{"model": "image classifier", "dataset": "close-ups of made-up surfaces with and without defects", "train_examples": 101725, "image_size": 32, "crop_scale_min": 1, "horizontal_flip": true, "targets": ["defect"], "num_classes": 9, "arch": "mobilenet_v2", "norm": "batchnorm", "activation": "relu", "depths": [4, 4, 4, 4], "kernel_size": 5, "stem": "deep", "expansion": 3, "widths": [16, 32, 64, 128], "loss": "cross_entropy", "init": "kaiming_normal", "residual_init": "zero_last", "optimizer": "soap", "beta2": 0.99, "lr": 0.0034, "beta1": 0.9, "shampoo_beta": 0.99, "eps": 1e-08, "precondition_frequency": 16, "max_precond_dim": 1536, "merge_dims": false, "one_sided": true, "adamw_lr_other_params": 0.003, "cautious_weight_decay": true, "steps": 16100, "batch_size": 384, "epochs": 60.8, "lr_schedule": "wsd", "decay_fraction": 0.4, "final_lr_fraction": 0.01, "warmup_steps": 3220, "weight_decay": 0.1, "adamw_weight_decay_other_params": 0.01}
Rows from block 11, named by matrix and row number. Rows with one number belong to one channel. Each number is 128 + 24 x the weight over its row's rms, rounded and kept within 0 to 255. All counts start at 0. Numbers have three digits each. After the name is the row's rms in percent of the matrix's.
# convs0: expand pointwise conv (model.blocks.11.convs.0.weight, 192x64x1x1), inputs 0-63
# convs1: depthwise 5x5 conv (model.blocks.11.convs.1.weight, 192x1x5x5, trained with AdamW), a 5x5 kernel
# convs2: project pointwise conv (model.blocks.11.convs.2.weight, 64x192x1x1, transposed), outputs 0-63
convs0.73 101:142136118135141111085101136141155136136147133090131072120118086170126134128121107092118146116109141079104132122097156131138056137137109144096122142156133092155146141100101163106126088132121148
convs1.73 121:107103100098091119123116138106098140144116095079141126109123128095083106147
convs2.73 103:132133099164115128154142131125140147133114126111148173113156165142134183138122128134121164100150121096138117180165151139161142118152119137171130097116101155173116140067136131123114091098147145
convs0.74 099:130185100162145131125107107135127111156127170146180107141078115154137146165149129142143125185092140123103120103143121152166123114138173100146122096137121140125116129129134158145111133094165098
convs1.74 112:155128118113138102124091108141115115101103107127138151150108069150142099084
convs2.74 097:107123131144125083135135131132149113091133138135127158133107133173129134122122121077152161121121154124166119098179119160149145106126141070140117141082158180136153134119107146087163126104162135
convs0.75 110:151145105110118174104148173171147119140140120120133157151078132118105106132128117171090122113131134134072120102162111131069151085132168133105147142122100132150120098157108128128144119119124152
convs1.75 099:158152118088140138123147101127112091132146163071166159103114133120130138122
convs2.75 103:141092113108132132134081149119092141131110165129167094138150117113124121125109106098155214130117136152119082130136119137148120139112124124074132138155095093119106143108172135140126099121097132
convs0.76 096:155154098119158145133153140138146151115114157125130090104114123120114169121130133116150152113108129071149147160092135147137113133125089126133165118112072110157137135106169147161124060157137129
convs1.76 107:106101096097101111126140112093083130144133124112128153120111147096084087129
convs2.76 107:142095096134148112144112136119168103096153153110093132120091128132176122141125116128114116159147103115073135135132154128124146112154169151167107100115165123176108167123168125087131106124156123
convs0.77 105:175145131133147103141144106123157138131126128105124148150114112085098151123110101168133128141098141129110139129117113146149123119136088150138077121151159095086087072161097159130131152139137076
convs1.77 095:106125125095150126104079101100112164120132132153133151157140130087100117091
convs2.77 113:130120127135119136149140128099141109157128139142113121135126121140077077102166139148138149077115135097171122141132146085095102114140092158114162126086139117162136098112144088169131092102144155
convs0.78 095:113107154131105126122137173125104113130133135140125122142124187109117143132110158141082097176127136126116117132090129150127103105117204159134125075112101130136111108157187132109123133110151117
convs1.78 094:111118153109107156094157125150101112151138156093124154151139085147166154137
convs2.78 085:131093133075167135113157140105112101127129161104124115102124143126126098126085137136142152165118154146082105120118141077149116167156093188134145097139170143131152142147121142134129092125136143
convs0.79 111:093125125135105100125116114115188094127118113149126109115111107129069152126175121124168099149131138105132178071112130130141092097138110137145131142117143125128106170162118091123094097136125140
convs1.79 106:120113149101126100131144106154149097083143094126100128138065135104149119133
convs2.79 099:151104147105134127089099137129155127118134141124115089090131135171139128142155117128124173144144137120149135153168133165097169144122116140122084119138085102124160167121118134077126179146175128
convs0.80 093:144153210128151133133113132098144104136101084133136134146156152105098138127115121114147141169114172127157087095124146128159114117108155159121134115164124122154114166142145135123115153119160176
convs1.80 093:149123143133122137087159091120130090157077134131123132128109088163152150149
convs2.80 104:142136121110112143135132141132159099101135125094162123103144115118148133150103134166102109138136191102152159108161146099138133129144112108145174101168104099166143136109153143119069150120140083
convs0.81 094:145139123105126199148068127136115146091087133113132113128112150144116125145124121120131131126126118106120121104126072095147114159193146100182145126139125165106111136176124130136134126102117131
convs1.81 098:121110102134104158108142120130147077117122104112147193150106147103123107116
convs2.81 117:119111177135130136129108142112136118102066151125111095154109132158121107121145085168102122120132113115150100150096126097102132084130109099146098152141157124164083120151137120100141091175120116
convs0.82 103:152134118186121083078181137124151149100108157093116105149113117114133156126130144113164144146160093130151090117164125107133148145101132151124134101123083132117135154178138113142154105115134131
convs1.82 096:095089099159107153141111145152113122119163124128087127123097098143102093115
convs2.82 108:163079104115154122113111137133123149145163153155110065129080081108148104115126076134136120096125163104135113138116144148142117140102103101134122148137141152135106119125165167178129115141135109
convs0.83 097:135104153141092167143202131139122151148133094157132131137146142147127084142161145137142099098107080106101128092135099149110131123123161130153150108152119139161157147108088101147108108132154128
convs1.83 116:099078127166148135133139120142148119116108148109117095101120087104153084117
convs2.83 092:083053136154137120099168127109155132140161105131110109115112133127119171117124137110084085109134135126147129130097126120158143136115075156080091142160148112116107130123118160134151108140131146
convs0.84 110:115109150138098156152137099092132156131145116088128102104113136140176156135111119108180175132129138128120142104075142094170137140111111126191131108128150164116161118132098148113117117132147110
convs1.84 104:089092118107122153122107130122116137109136093147118137119079075118162141100
convs2.84 106:117170171149159127098145109076129060106107107161083116135131091178124133132133139111110137080131118104139110168127100150136139123130114115124162150127145168109119122156116123162132109120127139
convs0.85 106:157147144140125152140093138129118125123128108115147129121138134141129197135159090105133126135122136098196128110146152134125141102190127095116130094124120144191113106154163079109135132128113142
convs1.85 091:117090055108128166087127120146127107124117142144151145110120144127122098137
convs2.85 096:153104106149140118140108155126143121083123137110124116122137122109131128092140091098139118115130143093166094092089085117152121126161154133128160128144145174133092138135111169100117135130161055
convs0.86 102:161124084161159132117151116083180130151110122126123119164137130124107142157120124096106153140164135079114119114143115144126096128138139119091087123107146084156122160136156148119128069115157111
convs1.86 118:129124084120137149122112117102086137149143092090121115138107120116087089091
convs2.86 097:117148132141119112183134158139132142097170152122124169154111186173140085118157154143109118131118146098115124148174142096106120129131135087145140140125118143156092097129118112125082117103130092
convs0.87 103:131121116143149165121124070148131106141124162103118164138141157147139079136114122129089106119135139136106162135095108143140137133107156118105147164081144127113103166116140180123128192105152119
convs1.87 083:135092098107107102090119104122098092103132127102111135132165177150141113136
convs2.87 097:118123167136111141096065119183098116135158184184104121113127129114127129164110144142138111110116077126160155116127123148130133120134100117093144154152111132134132109134090119144166098108141118
convs0.88 112:114099143154129120151171139091162094099160118105156123136114092139117115087125140128102153134109160113099130176160115112129106147110148098126115201109138122145130099109144087137129146091143125
convs1.88 091:085107108125123112150123141131180108138107181128093124136138120118076124132
convs2.88 085:111100127117105093153127179081134135135130114160112109114125095165120156110056161098135129149087122104134115132158109140139105151127119166120112110108127145118113154128139125123151142178132076
convs0.89 103:121124115103131116126097147106102160126180154130080113142156142113129134148126128142123135210121120104098082130129119114129126121172142139114113150147098101149134085132146148167121127188127138
convs1.89 111:118125107123127153105106123126143084115162130074129148140080107126102114089
convs2.89 086:111085127081121158153137135097161139116113114132162134080164138125189111162116112131125109138140114146104129135113144124125156154123119197140124091151112127131188118106118161131145121108144141
convs0.90 094:165100102157085101160140135099103101102127125117124119145112067141114124128118139154086110110121117142154146101133144117165167098136151139161107114087096115099123125129094124148165091123158151
convs1.90 104:150147136139159154142109103144136113129136144141122115146160163139151196167
convs2.90 088:101143159124140142145113117144144142130110104138142132144135147136102118131111099129139112126166154113086102144150090103113116136193102152172142161139086126132096083137095136152100150091090088
convs0.91 111:137163150141129119150130081125179174137158149083127154102123151138157102127155139086116111113110156098122132118123156121109081140105128156139121080103123128083130109124151127146126104105107082
convs1.91 097:109084102127111109112115151099128102154107111125104125170107135158104078120
convs2.91 103:108123098149149124108158105147123138106108149138121132087141150107113088147132124141124107136169033166124127150127101131115119129135123092138095149116142097079120171134100131145141149142101138
convs0.92 105:147153120146144126110105059114141146134124156094162147115121132103099122121140126094117099071102126121130079156127144135137112162061120103128080128126130102117102128095134155137101128108149131
convs1.92 117:079093144143100112132122130104139102132121148156142079139178113121154115144
convs2.92 096:104130147146139120125109132161104180114099140112109112111128150146134123132090141136101143138120087136155128114101111135155160122144100143148134182142113119100177190101099116159161112086105103
convs0.93 088:113148124134138149111168127113150119115104125169143174143101081151136117114173146165165099116151106093104189126095135067152163152124095151147152151121121143129127128126126137139134138124142113
convs1.93 110:126102092141111119115116100127162141110137150113129152149182134157149181145
convs2.93 093:139127161101133157151094119108138147131160117174136108162133152107110164148170096112200137152121115125108136125141131158091113122125126134114102120125115122125112121157103095084126165181147105
convs0.94 090:117078117098149125131121111134151138154124098122110103176142100145150134122119159135113131163165108120141139096106170145126145149108151154137188137131171120160146130096102106134080170147155140
convs1.94 092:115149181143116115113114123148132105086087108149147099088120109123154156136
convs2.94 084:122127110111063145142143094121146110118109138127134153139100123105117101132145086135147124171139127105182099166141123095148157129125098112118173084103149105155147150135134167149114153093132152
convs0.95 083:125117066133113083138120133142111154105137170081114133086137108100116122153110148137045143094098090143132136135142119108123125121163127091127110105129118098105150162145132115129123101142141123
convs1.95 098:113147158136137130157190142147127164184143136143162146152124122139141122139
convs2.95 096:150085161090096107082098131132146108130124100119126102133122122126136134138162153095121114141149129153115150135138103113142139197139144153096133138130153140117192105178119132149113084112111108
convs0.96 113:182138116106105134149115190120108136083138141135121140132136122121097149119159193074103120162116120099153150132117107147114139132136150123163146148125120171120115132139120152110155163111108172
convs1.96 088:178119130112155137087107119119134125148139126182149103107095139167144151129
convs2.96 098:151155099119104134164090130156125112117160173122121102126137115097130120118170126161132125138139110116165122129099151115097159124125140155124165192152093161108138127144112129191121122092097126
convs0.97 104:142130111160113161138103126112140128122150096121090102129108139135126138126175109064078106128132104139098100057142091117110154114144123112128154140155133147132125123152103143171139131135178122
convs1.97 116:155126130070159151159078127167129135130118155138145101119140124161128146114
convs2.97 096:128144102142125116153109112130104130094165084152098143135104114115178153111102135160159155170151081119146102158128122129139141147133165158116146114109105147117126143132108182150117135079094105
convs0.98 101:077128146117133160136129138106175117112141113134139122100094143137108174079084134161128127163108120131114134092120120100071083139128116150131132138162114160118106133127163133157121142090155099
convs1.98 101:151108167088126095127116146123155105116134131127113173182139117118145092145
convs2.98 093:118103121113131165129176166142122096150150136100154116117136182108132169119122124136139106127164123139105129148160136156113076149140104152124163117084160139078122115120121129112147111099176151
convs0.99 106:100128112122112134135169147149139149103151131104083102134124118124127138079131105130091139164099127096133047110103148100120156126125135095155101125122156165115127104152118142140173154143147103
convs1.99 100:097119084125121102138120136109129117115167085124129136106145118090159077150
convs2.99 111:174114115147146150140107134106161113094153134124137116155133115104128148135143143145132133167141089100119135145144102100144131092171083171116143104115119080136098146092162138138152171164110097
convs0.100 097:126145123100121152079151136149129086092118085193129123127143120163134134134147117121172138141138127112083085100153090081111146124093135140112137159150142155107131104125152124140124174119133126
convs1.100 095:118114148129160147137119130139146134202161113127115159110114130156176133126
convs2.100 082:131112168109125115106089183163177139141114137112167092136104166149132163120144155130146111124108122154131131101161127158154122124090146130102118129120100122084157095161131118135116074148115120
convs0.101 105:111063150084105115142174098133092097147106130130131146117121101118109106083154149153137148127152102133109145156139118066117119120134089157142118145124114157139102140129108133136098145147084106
convs1.101 083:124140112112135129108140097131099113135070119082139107113121090148103172143
convs2.101 112:167160132157120138109100108113126127123114137102146116146213105112146147134164119153131149152111121135128161131115101122082114097060150119139137164111128123143129176104125141149146127138154152
convs0.102 089:103153156117098131159135175138122124121140098114148127051105124112113123123138125097148174118096178140128139092126146138110084110106123124115129125167094106122149144129183132155103137123121154
convs1.102 112:149110149129125117148161143125147091127124168155114062089138142140149135142
convs2.102 093:146128106123081135156141107106171120092118175150101160115121127114105164108131122096160164130087142125061157124130160122143122152154124140126094140118151094160145117132163119114145103144122158
convs0.103 102:133119141136087158141144135118124095174133114098134105092127146137129107155091121127142153148106118137138141122118159130125088148132121135098091149137128144143123137159142094190143126193145061
convs1.103 093:120153099156120121143112158118104081128160096140120151166110118109104106087
convs2.103 098:141109148141170115100100151108133121096110120135111102134175093176145099125102119119163119150114107104103109117151150137168080142144105136125131092081121116117115084141139112147171148090138150
convs0.104 097:131176134176144151124112142145112117136067140109138111112136101097135182136098108143112151069139112143137111121098131142103137123136153152133174142072094094143124146122154127147112110132142104
convs1.104 100:128100115123111140149170154178171146137152139137166151107107110148124111153
convs2.104 089:146138129122123133081131115143155136117088130110121142146109134127145110132098101144165109129170148145108101091148172138160139163187103116119126131110153145066156134172124112167158107143129106
convs0.105 098:115120136110136155175115158115145181119129154145134128097124103145109171122129134143097140137084178145115114107144124107164098142126113130146092116125131099152144092122117134184123144142120059
convs1.105 097:128149152109083143107103108150124073141149172138125156127093109136108113120
convs2.105 100:109140154087141133116141102099157127135096133110152131146153126154137146176129147108070157098114123142141149082178158101148082132149120161141108135102093104091127130119117101116100119127096128
convs0.106 109:092161168133135110146139119084138105101120119100129150101127098096118094130149136105175116086099133115122163105160131161132133172115111082108113114124127138135158106144143148115139151194108126
convs1.106 101:096112154095145126099133135114139127106087099094088162142133166131096129113
convs2.106 119:147119123150114077139158103159131121118150115134128124142109146111107119116128110116155078091119151147151113106127120201112170103120119117158117128108161094097161129131124103103120128160128064
convs0.107 099:124177117129103097105139133078099124092131102096097122159131084091121152136162158094069161105122129113117136127136119129141130136116170163100083120142103150125124112103130114151117142122100151
convs1.107 097:135154139119119175072113134150113103108145131151139098154138155116105155164
convs2.107 102:084122107130177146132146144113131135105118120135089137134152133134124091154116100112097159069111153161146124114188164106130105149140113127152164170131144135123145148143126156170153108130136091
convs0.108 101:138127124162128166120112135178129131096087109118133143143151162145104133095102133123145127122129131120151143123097138092142122159094163118093148105116160112140147134059130161083138087150088113
convs1.108 081:099148180173126101134105096102122113099097093127143127122145124122093113123
convs2.108 098:103135144136136161131145109140130117142111111122189115127115153135118129106090112178128145117157142120133129136192139120113112106136084173095139123116128083130096093117174126116121141092136074
convs0.109 102:104102134111117133122122126107172140156158098158094128161138130137154112118132142132152150125172135065130153181151108111133138119132133130108114096101178140127132091163089158130163091113153136
convs1.109 094:129129132147119170116089137148141092106093135126118072095157118107154151133
convs2.109 084:117118122137132142140129156109130153114125114130174076118148105107122142144101130127116145166105084190179102139130103105116113151137092121100134127149116136099165126130111119130181186140141098
convs0.110 095:139125137107130107102110095150162115118100112151155097136145155133128105110113116138116168137105156116154137128141105155146133107089145090164099107160141119147097143146167133122119144095144041
convs1.110 106:088146146099109098108132112138108114155112093140136073099090132113113115147
convs2.110 111:095168108102169136114154094113138104095114120156104174172132079109106129112129112155148080100142111107133161140094141129111161105126117131139129129140082137131124085167100141126102136140130105
convs0.111 098:153127113135146116104074066109153135156158104114142166115128121153140176119105078101136129129124129094132114147110117154141150140128136144093093132144112139187115128110132165126087088136125136
convs1.111 100:130071150126112167115092107135109130133129159090139100096140130157141142158
convs2.111 100:065131150124153134130080127114116131105131164094151106061122102115137123123114129131107111134103139100169136124103137148160141159129136119093145153140177132113182139133103151114129108120149088
convs0.112 089:130150117130085114078183130139104156114123140099111157167113134137127133113104147124133120138165146132095128105146134101138103145125158152104128079185102136104152129147144074157145134132087116
convs1.112 109:145153142148155120142093137139152137065096174150134120146142137145156149134
convs2.112 077:156120115153141147147163117136101158137112092134082191130111112100149114122126101114111099125137120146112140104104107128105064150102122157152096130144120111132156134136176091151120141089141095
convs0.113 104:110174092098108086132136117101136099100128149096099127119148116090125151135107153136077144123137129085138114129093152123150122125172145115090106119113095092113094136150080116135129126150157161
convs1.113 088:089110102128107108096097136119106114089096103144119096089135133118132101094
convs2.113 086:140105143112102147094150174128160087143161154131153071132095173137100139135132132112133093139171116144171130129157137138123100121126143111077125143126140128106106083145103144119118111078119133
convs0.114 105:071134137132151124101180165091103164158129137124140147137124108123188156136098117150171153121085118145140125106143131133119132144123169108141160149125122180128139093159142122093125147129138136
convs1.114 102:112088089153102130121157107123097151131089150109092096136124161119105135114
convs2.114 111:169144108095146151101106097133110114123108161102144092149137106157101128092131138108071129157078133179117156148135138146136128139133145155115158121110115065099125149131141160135120114119115158
convs0.115 108:097116179141139154131120140161142128172145134096101139104099150145141149158127161130135153133145103149145082116174071134100148119116135118091157092133162128153142153118112150118143087158110134
convs1.115 093:096160125115122145106115112134129095122171093098106092077091131132130129131
convs2.115 111:122095135070132122151129128162134146139137160069091154128140144125116133161140114163076120136161119115105181098122127154096149130062113144136144113143110133140147167131128109140113122131122101
convs0.116 109:105115163144089061134156117117141143108122079143122156112129097138123162111143157126145141160169120123123120121108172113182133158119086121149131110124134141163108128127109152094164113143104100
convs1.116 098:118145151132106118092137086136117107138119078116118164068124133125131163120
convs2.116 105:141110120143114141105105132133140113121135129175161173120158181172122132144157115136184162120140119145144143144101173162123150086109119140093173132121113122119149167150107114116161139103123105
convs0.117 106:136134112130153093122114112122114153152174186119157120105152129125114125106113095155095159090155155142138154147109091130143148114124108140122129135131102087115109156159077074093114125096117114
convs1.117 092:115134118080102117110136129075133107136114123107159120078120143150145092100
convs2.117 096:141100118168155121111096138135117142111140155128110121165152125117081132121139145112146135129102101118118142162093120124124170178104094127107117160148116130097153176166121075112154109079111116
convs0.118 090:161168145149097137151082155146096148122087121148131130121113163159158138168125105111141115155110120157144135120117123139146156128175115126158155141057099142161100139131101137144146149135160141
convs1.118 087:148082114123104138123160113081130117099123137136110087135144136082161100128
convs2.118 089:157116120097140158117139098087130148146097126144076134141111106128136115112121107135145163123152125161105134152135135137118109111168122109126143150136127056164137093168090126133127092067112115
convs0.119 107:100097100143142141149160133140150095164106146140110156164129076129117090175109135142116152162115159095135122100127117105103146148133160142133118179105144156079128135114144128121119152153105090
convs1.119 072:121150090095090128106109070100119110130115137118128120149148092117094155131
convs2.119 091:163168128139104146123044116146154141108146133139099129162148110103164138105128118091158134132103121142144124138159141138081105133065123131092096126119124103141121129122124138117152154158146102
convs0.120 091:132139123183113144142154168091138161117094140110149121145074123128084113159180105131113150148136139145116144105123179152149125123110149115130133138132144114108102075164118117147153115090114146
convs1.120 118:103101146077102113104126123131107134145141097141137117135121067127101097101
convs2.120 109:144091105098140131143137104173145157157157120118092128138116130086167134119131132138112116102109123132133134129051144166145163131115132090074128128115127113102130112161157132091088135142154141
convs0.121 100:155133140137121143119141162159136132097118153123126096139102084100136153141136131128127191080135102145139110101107145127153158083137123104078151146111097160166133153133127158165155096127100117
convs1.121 097:154181153124123120140109124099111160100134108106170113128106141171114146100
convs2.121 102:112138124163114140136144162149092134131140087108139132131155120122133094099122107085108077165119146113112100142164153098103140179129162157135119158150150151103140115108125097134180125147100157
convs0.122 068:112130134099165105102123123148113112142127122125127113162159103115130161095165178147122107174179116138093127131123121143111159140134123129101116101139179185134118088111120152148119161160131160
convs1.122 092:136120161091123149153154087098163135141094132152116119133138083132146147164
convs2.122 043:156133114143138096111138152132146140166143131171118124082123104135137130162189131088129155129147145145114110136124142118124121159136096095134171135098138150181110094180105106107104149099114146
convs0.123 101:158120114144185131126105186159137127097096134137122161130096173168111138141164083142131131135127127124135135145134147112182119130130138094157170121136158123149100116125105124090121107145093101
convs1.123 098:130147176138079152088130143131107145112122168154148106109160109138104112134
convs2.123 107:136138127089112145111126118152116183157104121110159152135176143136113134139094136154160074101131118133113126092146131093104146098107157190114089137090135133140121112148137125083097125122129131
convs0.124 101:139141135095119148131082140154138119139128129130157136105134158144139160116113158134113120130105152141070140114119128101134174113137119121169165143152091133143123099116173198104098088128165134
convs1.124 101:125169103107091124119127152150101116155125106146111111137120169106077106155
convs2.124 108:154139082099174144086125135158131135177092097137176108109119134205126089153131139112164131126098152099116141159130142094118129127141105139141137129105140109106141115147127123125135133093122150
convs0.125 088:138126120105138119111157108115120136115132137140116154166133161120131096123090152109196139091120100110104127139149121149109077141135123163168147132145131094122163155192160111166133110127104113
convs1.125 097:149128120155137179134072125155160115102098175136131121122154150119123139135
convs2.125 098:166098133126151132141108147147149131126125119149132137148128130107154161123080115122167103114108137098150087128066157056116107136151092145121088141109103107139116122143155096162099139123131118
convs0.126 095:106139149129142107121174092103097142158146115096125144103151153160096130167146092126118117128100142110143132163113158094103142076131170149147112117159145150077109116108117123143129141145083110
convs1.126 104:125121070123119123153124150103106116149138095134088120151086144096103128099
convs2.126 108:159149129147136144123123119125139120178148119164158128125132097073153151134082107123151078085121071154123130158121115090105152124118158142120114151142123155086147115090141102141153138135135108
convs0.127 102:084096114137126140119170120140155089166120114153120131159108105137091082149113139181123108119139123084100147124148123108125157131140109152127124170077120154096112086137121120110137167155117113
convs1.127 087:120112090097081134122085111116131129137124137124130148164133086181137108113
convs2.127 093:164133175132111156123098167163137145125165147161168147165107114098131140134142122098159141160132116154127149158149099172095095104120129133088118163124118121157124145159122118085149146142126100
convs0.128 093:111108132125141123119151141123159089118110123113156133120137083172075074121132155116155127126117104149121083120162096137150164111138130087104155158156143118161129125101102076118116123110140159
convs1.128 097:093147169138117137119115129140104133093066126136124084112090139146139108130
convs2.128 100:134154149148143125061106135161117084144132108117130164123168150163128099137124121143098141127121130125149036141104103102144110117114153142098133131116149099159129098134140134128131091114115139
convs0.129 106:153165150119159155099125140137098137142133137146147124122094115112119086135140200107155106121098129126106163149163096111127139126136156150139145119182107111116167091092131155152108126130152162
convs1.129 102:134137140141085138119113131145104146137109161100095109112095159063125137142
convs2.129 088:138191131137152120126108136078114115135147126159132125152139146163082151128107145154103137097117117061165129124159120121134136112125149164103132080150128133099123171134138156160145112165126117
convs0.130 096:109105107117171156120106092086130148138106111163101115176123147117122140114102167128127140163118185139166148094102122072096167133128149102113135132163140144121164128101138127124120157129126125
convs1.130 081:141151124186128124123119106114130100110104135141107126195094137133111118095
convs2.130 107:111121140141122110145149135152126136118117145097150104133132168095105159082135108156129112122105116161124127141142113154108170174128137149125115123156116092121132116067174129150208101121132119
convs0.131 097:127104159120124132090120122132159157137091106155114082119117138165102113122148169155143168120119170120120148168150135113123130144172163117137131087099151096092136121148166104096150154131095119
convs1.131 104:147136109104125119099153113115096144143137086135124125119133096090090070143
convs2.131 084:130144100151149151095110138108122168120132119184107149146132109128129132157143103142158123158166108110144164129090134062094112135136142111135153149137128111105127112161106065139098114113096116
convs0.132 104:140139136142148110161070134172112152120120150139133126125147148120108121137129122078145127111138123199150140115179140169143125129105071130153153112153126096122107132165152134088141099123105124
convs1.132 084:131120118140114144136124124159089111101069164086118140123146087107135139102
convs2.132 104:143091138128137166118127146116137124140101145125102138151131125151161111162143077193141103137110114106136114106167159098124086156131109153121116136148104150112165147109127101125147070134126173
convs0.133 100:126137133087103156128158130168114129141107121128156145173153134118156129115111128128119132078136150106141133104130134169131163119089144122112138161148120119164142138064096093143082170139090139
convs1.133 110:104158144093100142135103110136164112128098138146131152127099140091107120073
convs2.133 097:150132121123150147110096162145140142138105145141114107147155079145140121090154109126130186099103141082133144162140092098124123166124138128082125151112142130105156130100116199132142151124137146
convs0.134 104:122160087105125100142135150112142167140142139127172128097113157134126110102094128107115116150095100113131120154115108102138154118168133085138193147080092141118106105153133115107131165139103100
convs1.134 103:134100140105111097150139125155107098103106090107186117144166146118147122127
convs2.134 102:139112155184118116095108076092134107113104156152151091104167172110143137144104106106130120129110086089142111128147097154146144147142135116147168124130136114103160160120129148130170120145102111
convs0.135 112:120145119134136127143110151175133117116116126163130140111097160111093132111138152165102175133152095104134128154112137110115133148127160136120113112127158069085119152097132187092167115118104091
convs1.135 105:113077168123118105127137090128131151103110154090144103118108139097156157136
convs2.135 101:149086102108122126117152093113095122108161166135141073154141102113136122132090127106130137135096114136118142100130136130174125133142129149106097139138122150135193145069107127118114088156133167
convs0.136 101:173178111157139113113156111095119130120149104080129099125133107160126082134156090089119131161104109121158124109142131122115124103128130196144151104139140149111135137144133078127110107101101119
convs1.136 094:107140137128128137140079099157158096105124118152091156161120128125132112077
convs2.136 108:043132153149157128154180174142131172101145149132137129111110120109114154098097120097137123128152149150147105095153101155100148140128126125148140154111159132118123105111138162092118124137135105
convs0.137 113:161091118084158160135114107100152135072106138132102125147102125138145145093133128145117170135148117111111140131130100179134166131125116153158155161146106133116152065077134122132110131149125140
convs1.137 123:111150116132125140094051099098135121136126087143105126124104156130119107121
convs2.137 084:166156155145143136088140142188116149173090138135125159141177114119100170140121122134135126079140101147131128118145100126169141136130122157111131113178146157102104181127130117124123138134147147
convs0.138 106:111136141125120152124153125089118122100144167115103080119155121152144123174158164083127133156077134116111153110115145157135104073125102132123123110154122135106120140135201114122133128154152105
convs1.138 100:103137128105103109129137147117110110115160166166163097071132116124121139096
convs2.138 106:108150133108138139123106117139162110100113120107102104104121137114155156096181091144174136078111133133094159151108158138114128133174131121099133143138093098130107085101127115098140157149085135
convs0.139 106:139140164127162095143152147133140158120156159096086135118100124125137086154138103133163174096136162120146114137148129133075141144131123135138138093159143127144115148095155122179135166124084101
convs1.139 097:086129110116144131130082117133108151166119074096112087115145104128128121114
convs2.139 096:166157082122151127114092123098128134142165122085159102147122092115167129168110111143114096128089103201118087141127155105120130135129160139115128112154127136103150132140123149149111155120101112
convs0.140 091:184100087144098147141093146112131093132084129103117142117093121096120135149113134088147173143147119108113139113140137097127121133126149115162138151126122142196102129111139130155164108132178144
convs1.140 094:169179174176133118120127157128133116115143147134138144133109104167149112120
convs2.140 109:135130095141149132142136110140124153115121155153141137137117116127074134113120105080134108078134180125070083124125135132128111156113132137148120150144119152106072105158141132113159151174115082
convs0.141 104:145170097130134133064106098095145135140164105102120166125083170162144133121144151123090097151116166120116147096117150085092126116111124118154153137131126120114151122135131140117168165113107123
convs1.141 101:142139102103099120128115091140111106142137124121120159150110141189083125090
convs2.141 109:085158130140151124128135133148139122107150122140143116134158178121180150128117152173121125137122092162111112113149099121146133155144110139107105121107196113129143127107106094159148195146104125
convs0.142 107:140142167133124145136092115097148119148135136144141125109147136127083140093160181131114154135152123121129169073135120137150149120136149177120124095132129101077171166135135121142078119140104156
convs1.142 084:132104126136145127156143093137115162104107093154113079144145115139169095102
convs2.142 107:116136161147161082168176121167127116107133125147136111128120116171116128174168132111111121136114131159148066150135145155140121160181106106128133127165106108158133149134143140123137097121113093
convs0.143 094:161129173118083073138135143159095097139143116176095089157163140157150140139139149122108137160127092101149131120126148122144119135144076129126128072099123142132117123134142132133157149121139088
convs1.143 100:096085119100125121119124132124094082132128146070092138104145117094125125119
convs2.143 089:135073129161154109108170121115130111133134108117145121112107167148133127174135120106107064103136143144112145111088133102137107083137112134133087104186146166144104124138097129112141125125099112
convs0.144 098:130153111129141134145147104136093136128131096129113122116117182165137087134087145073122149134149148153129121191131141096134110161122124106137154148169130132164104160141122095143166079117120126
convs1.144 094:123127148096172110074118140126128095136127134161149098099149141120138088102
convs2.144 100:132139124118158154112136119078141117131121123109089116165158127133172140108163088064094134124141088125166167108137154097115094139129133126140107142105103114170132157093115107130143121100155123
convs0.145 099:105106136066135116131165129158119123129116130100133110144123121102131105084163109181134102144162136110132116170164147132142123142107120172168111109142125146142173183113148125135115110126146168
convs1.145 090:140132110126156147143110110138128074089076145162124110139170116115144129106
convs2.145 071:138097098105135108112130138156129137113135120156177099097109116160188138131101094130145106144119110191128142124079122142091140129123135142151128103150149137133156112108143143076127180116131107
convs0.146 096:123175150109122139087127152156122138113126113142147101146108135146162119101141117104129122136123123077169101131171121156097119088122113126130093142134130136148077086104175144095146158153135088
convs1.146 091:143108155135135125148150122124128145144119150120158165166146158175186129146
convs2.146 092:134117136122122140090147129181119155151107104091179119152108131125137131095113118137118089116168131128127154107142150107164138181138136135130134109155117144086060104119167134152113118117151160
convs0.147 104:110111122100145158116109114090125117118126104163090123115149125132139123163136174093141097122132123115179150067118154135141170104138136135124156136149096155103145112130152155151066127145127165
convs1.147 091:120125141173159154140107123164107116111102078165122103096108113115137104119
convs2.147 093:137173116113114101119118122124086153158150162148160134121148114096114171140108133140131119131160120110168078106102089139099122160126102161143160156135142126106143126177155154146165130110099103
convs0.148 102:120117135115142167126075113099111153110136133122101158086098117132122141113113133164106141084100124136100140109108131102124104160132119104151118154118174083118104135081144139163190153132149116
convs1.148 103:140133104107118142142117126160118119159107087100074163143133103156089139124
convs2.148 107:104156135128131142095125149140131118129093134148149100122125121103110131152134181141140141130146069101088107133139155083132146107137149125139156087155139147104081145184112107115156119156163094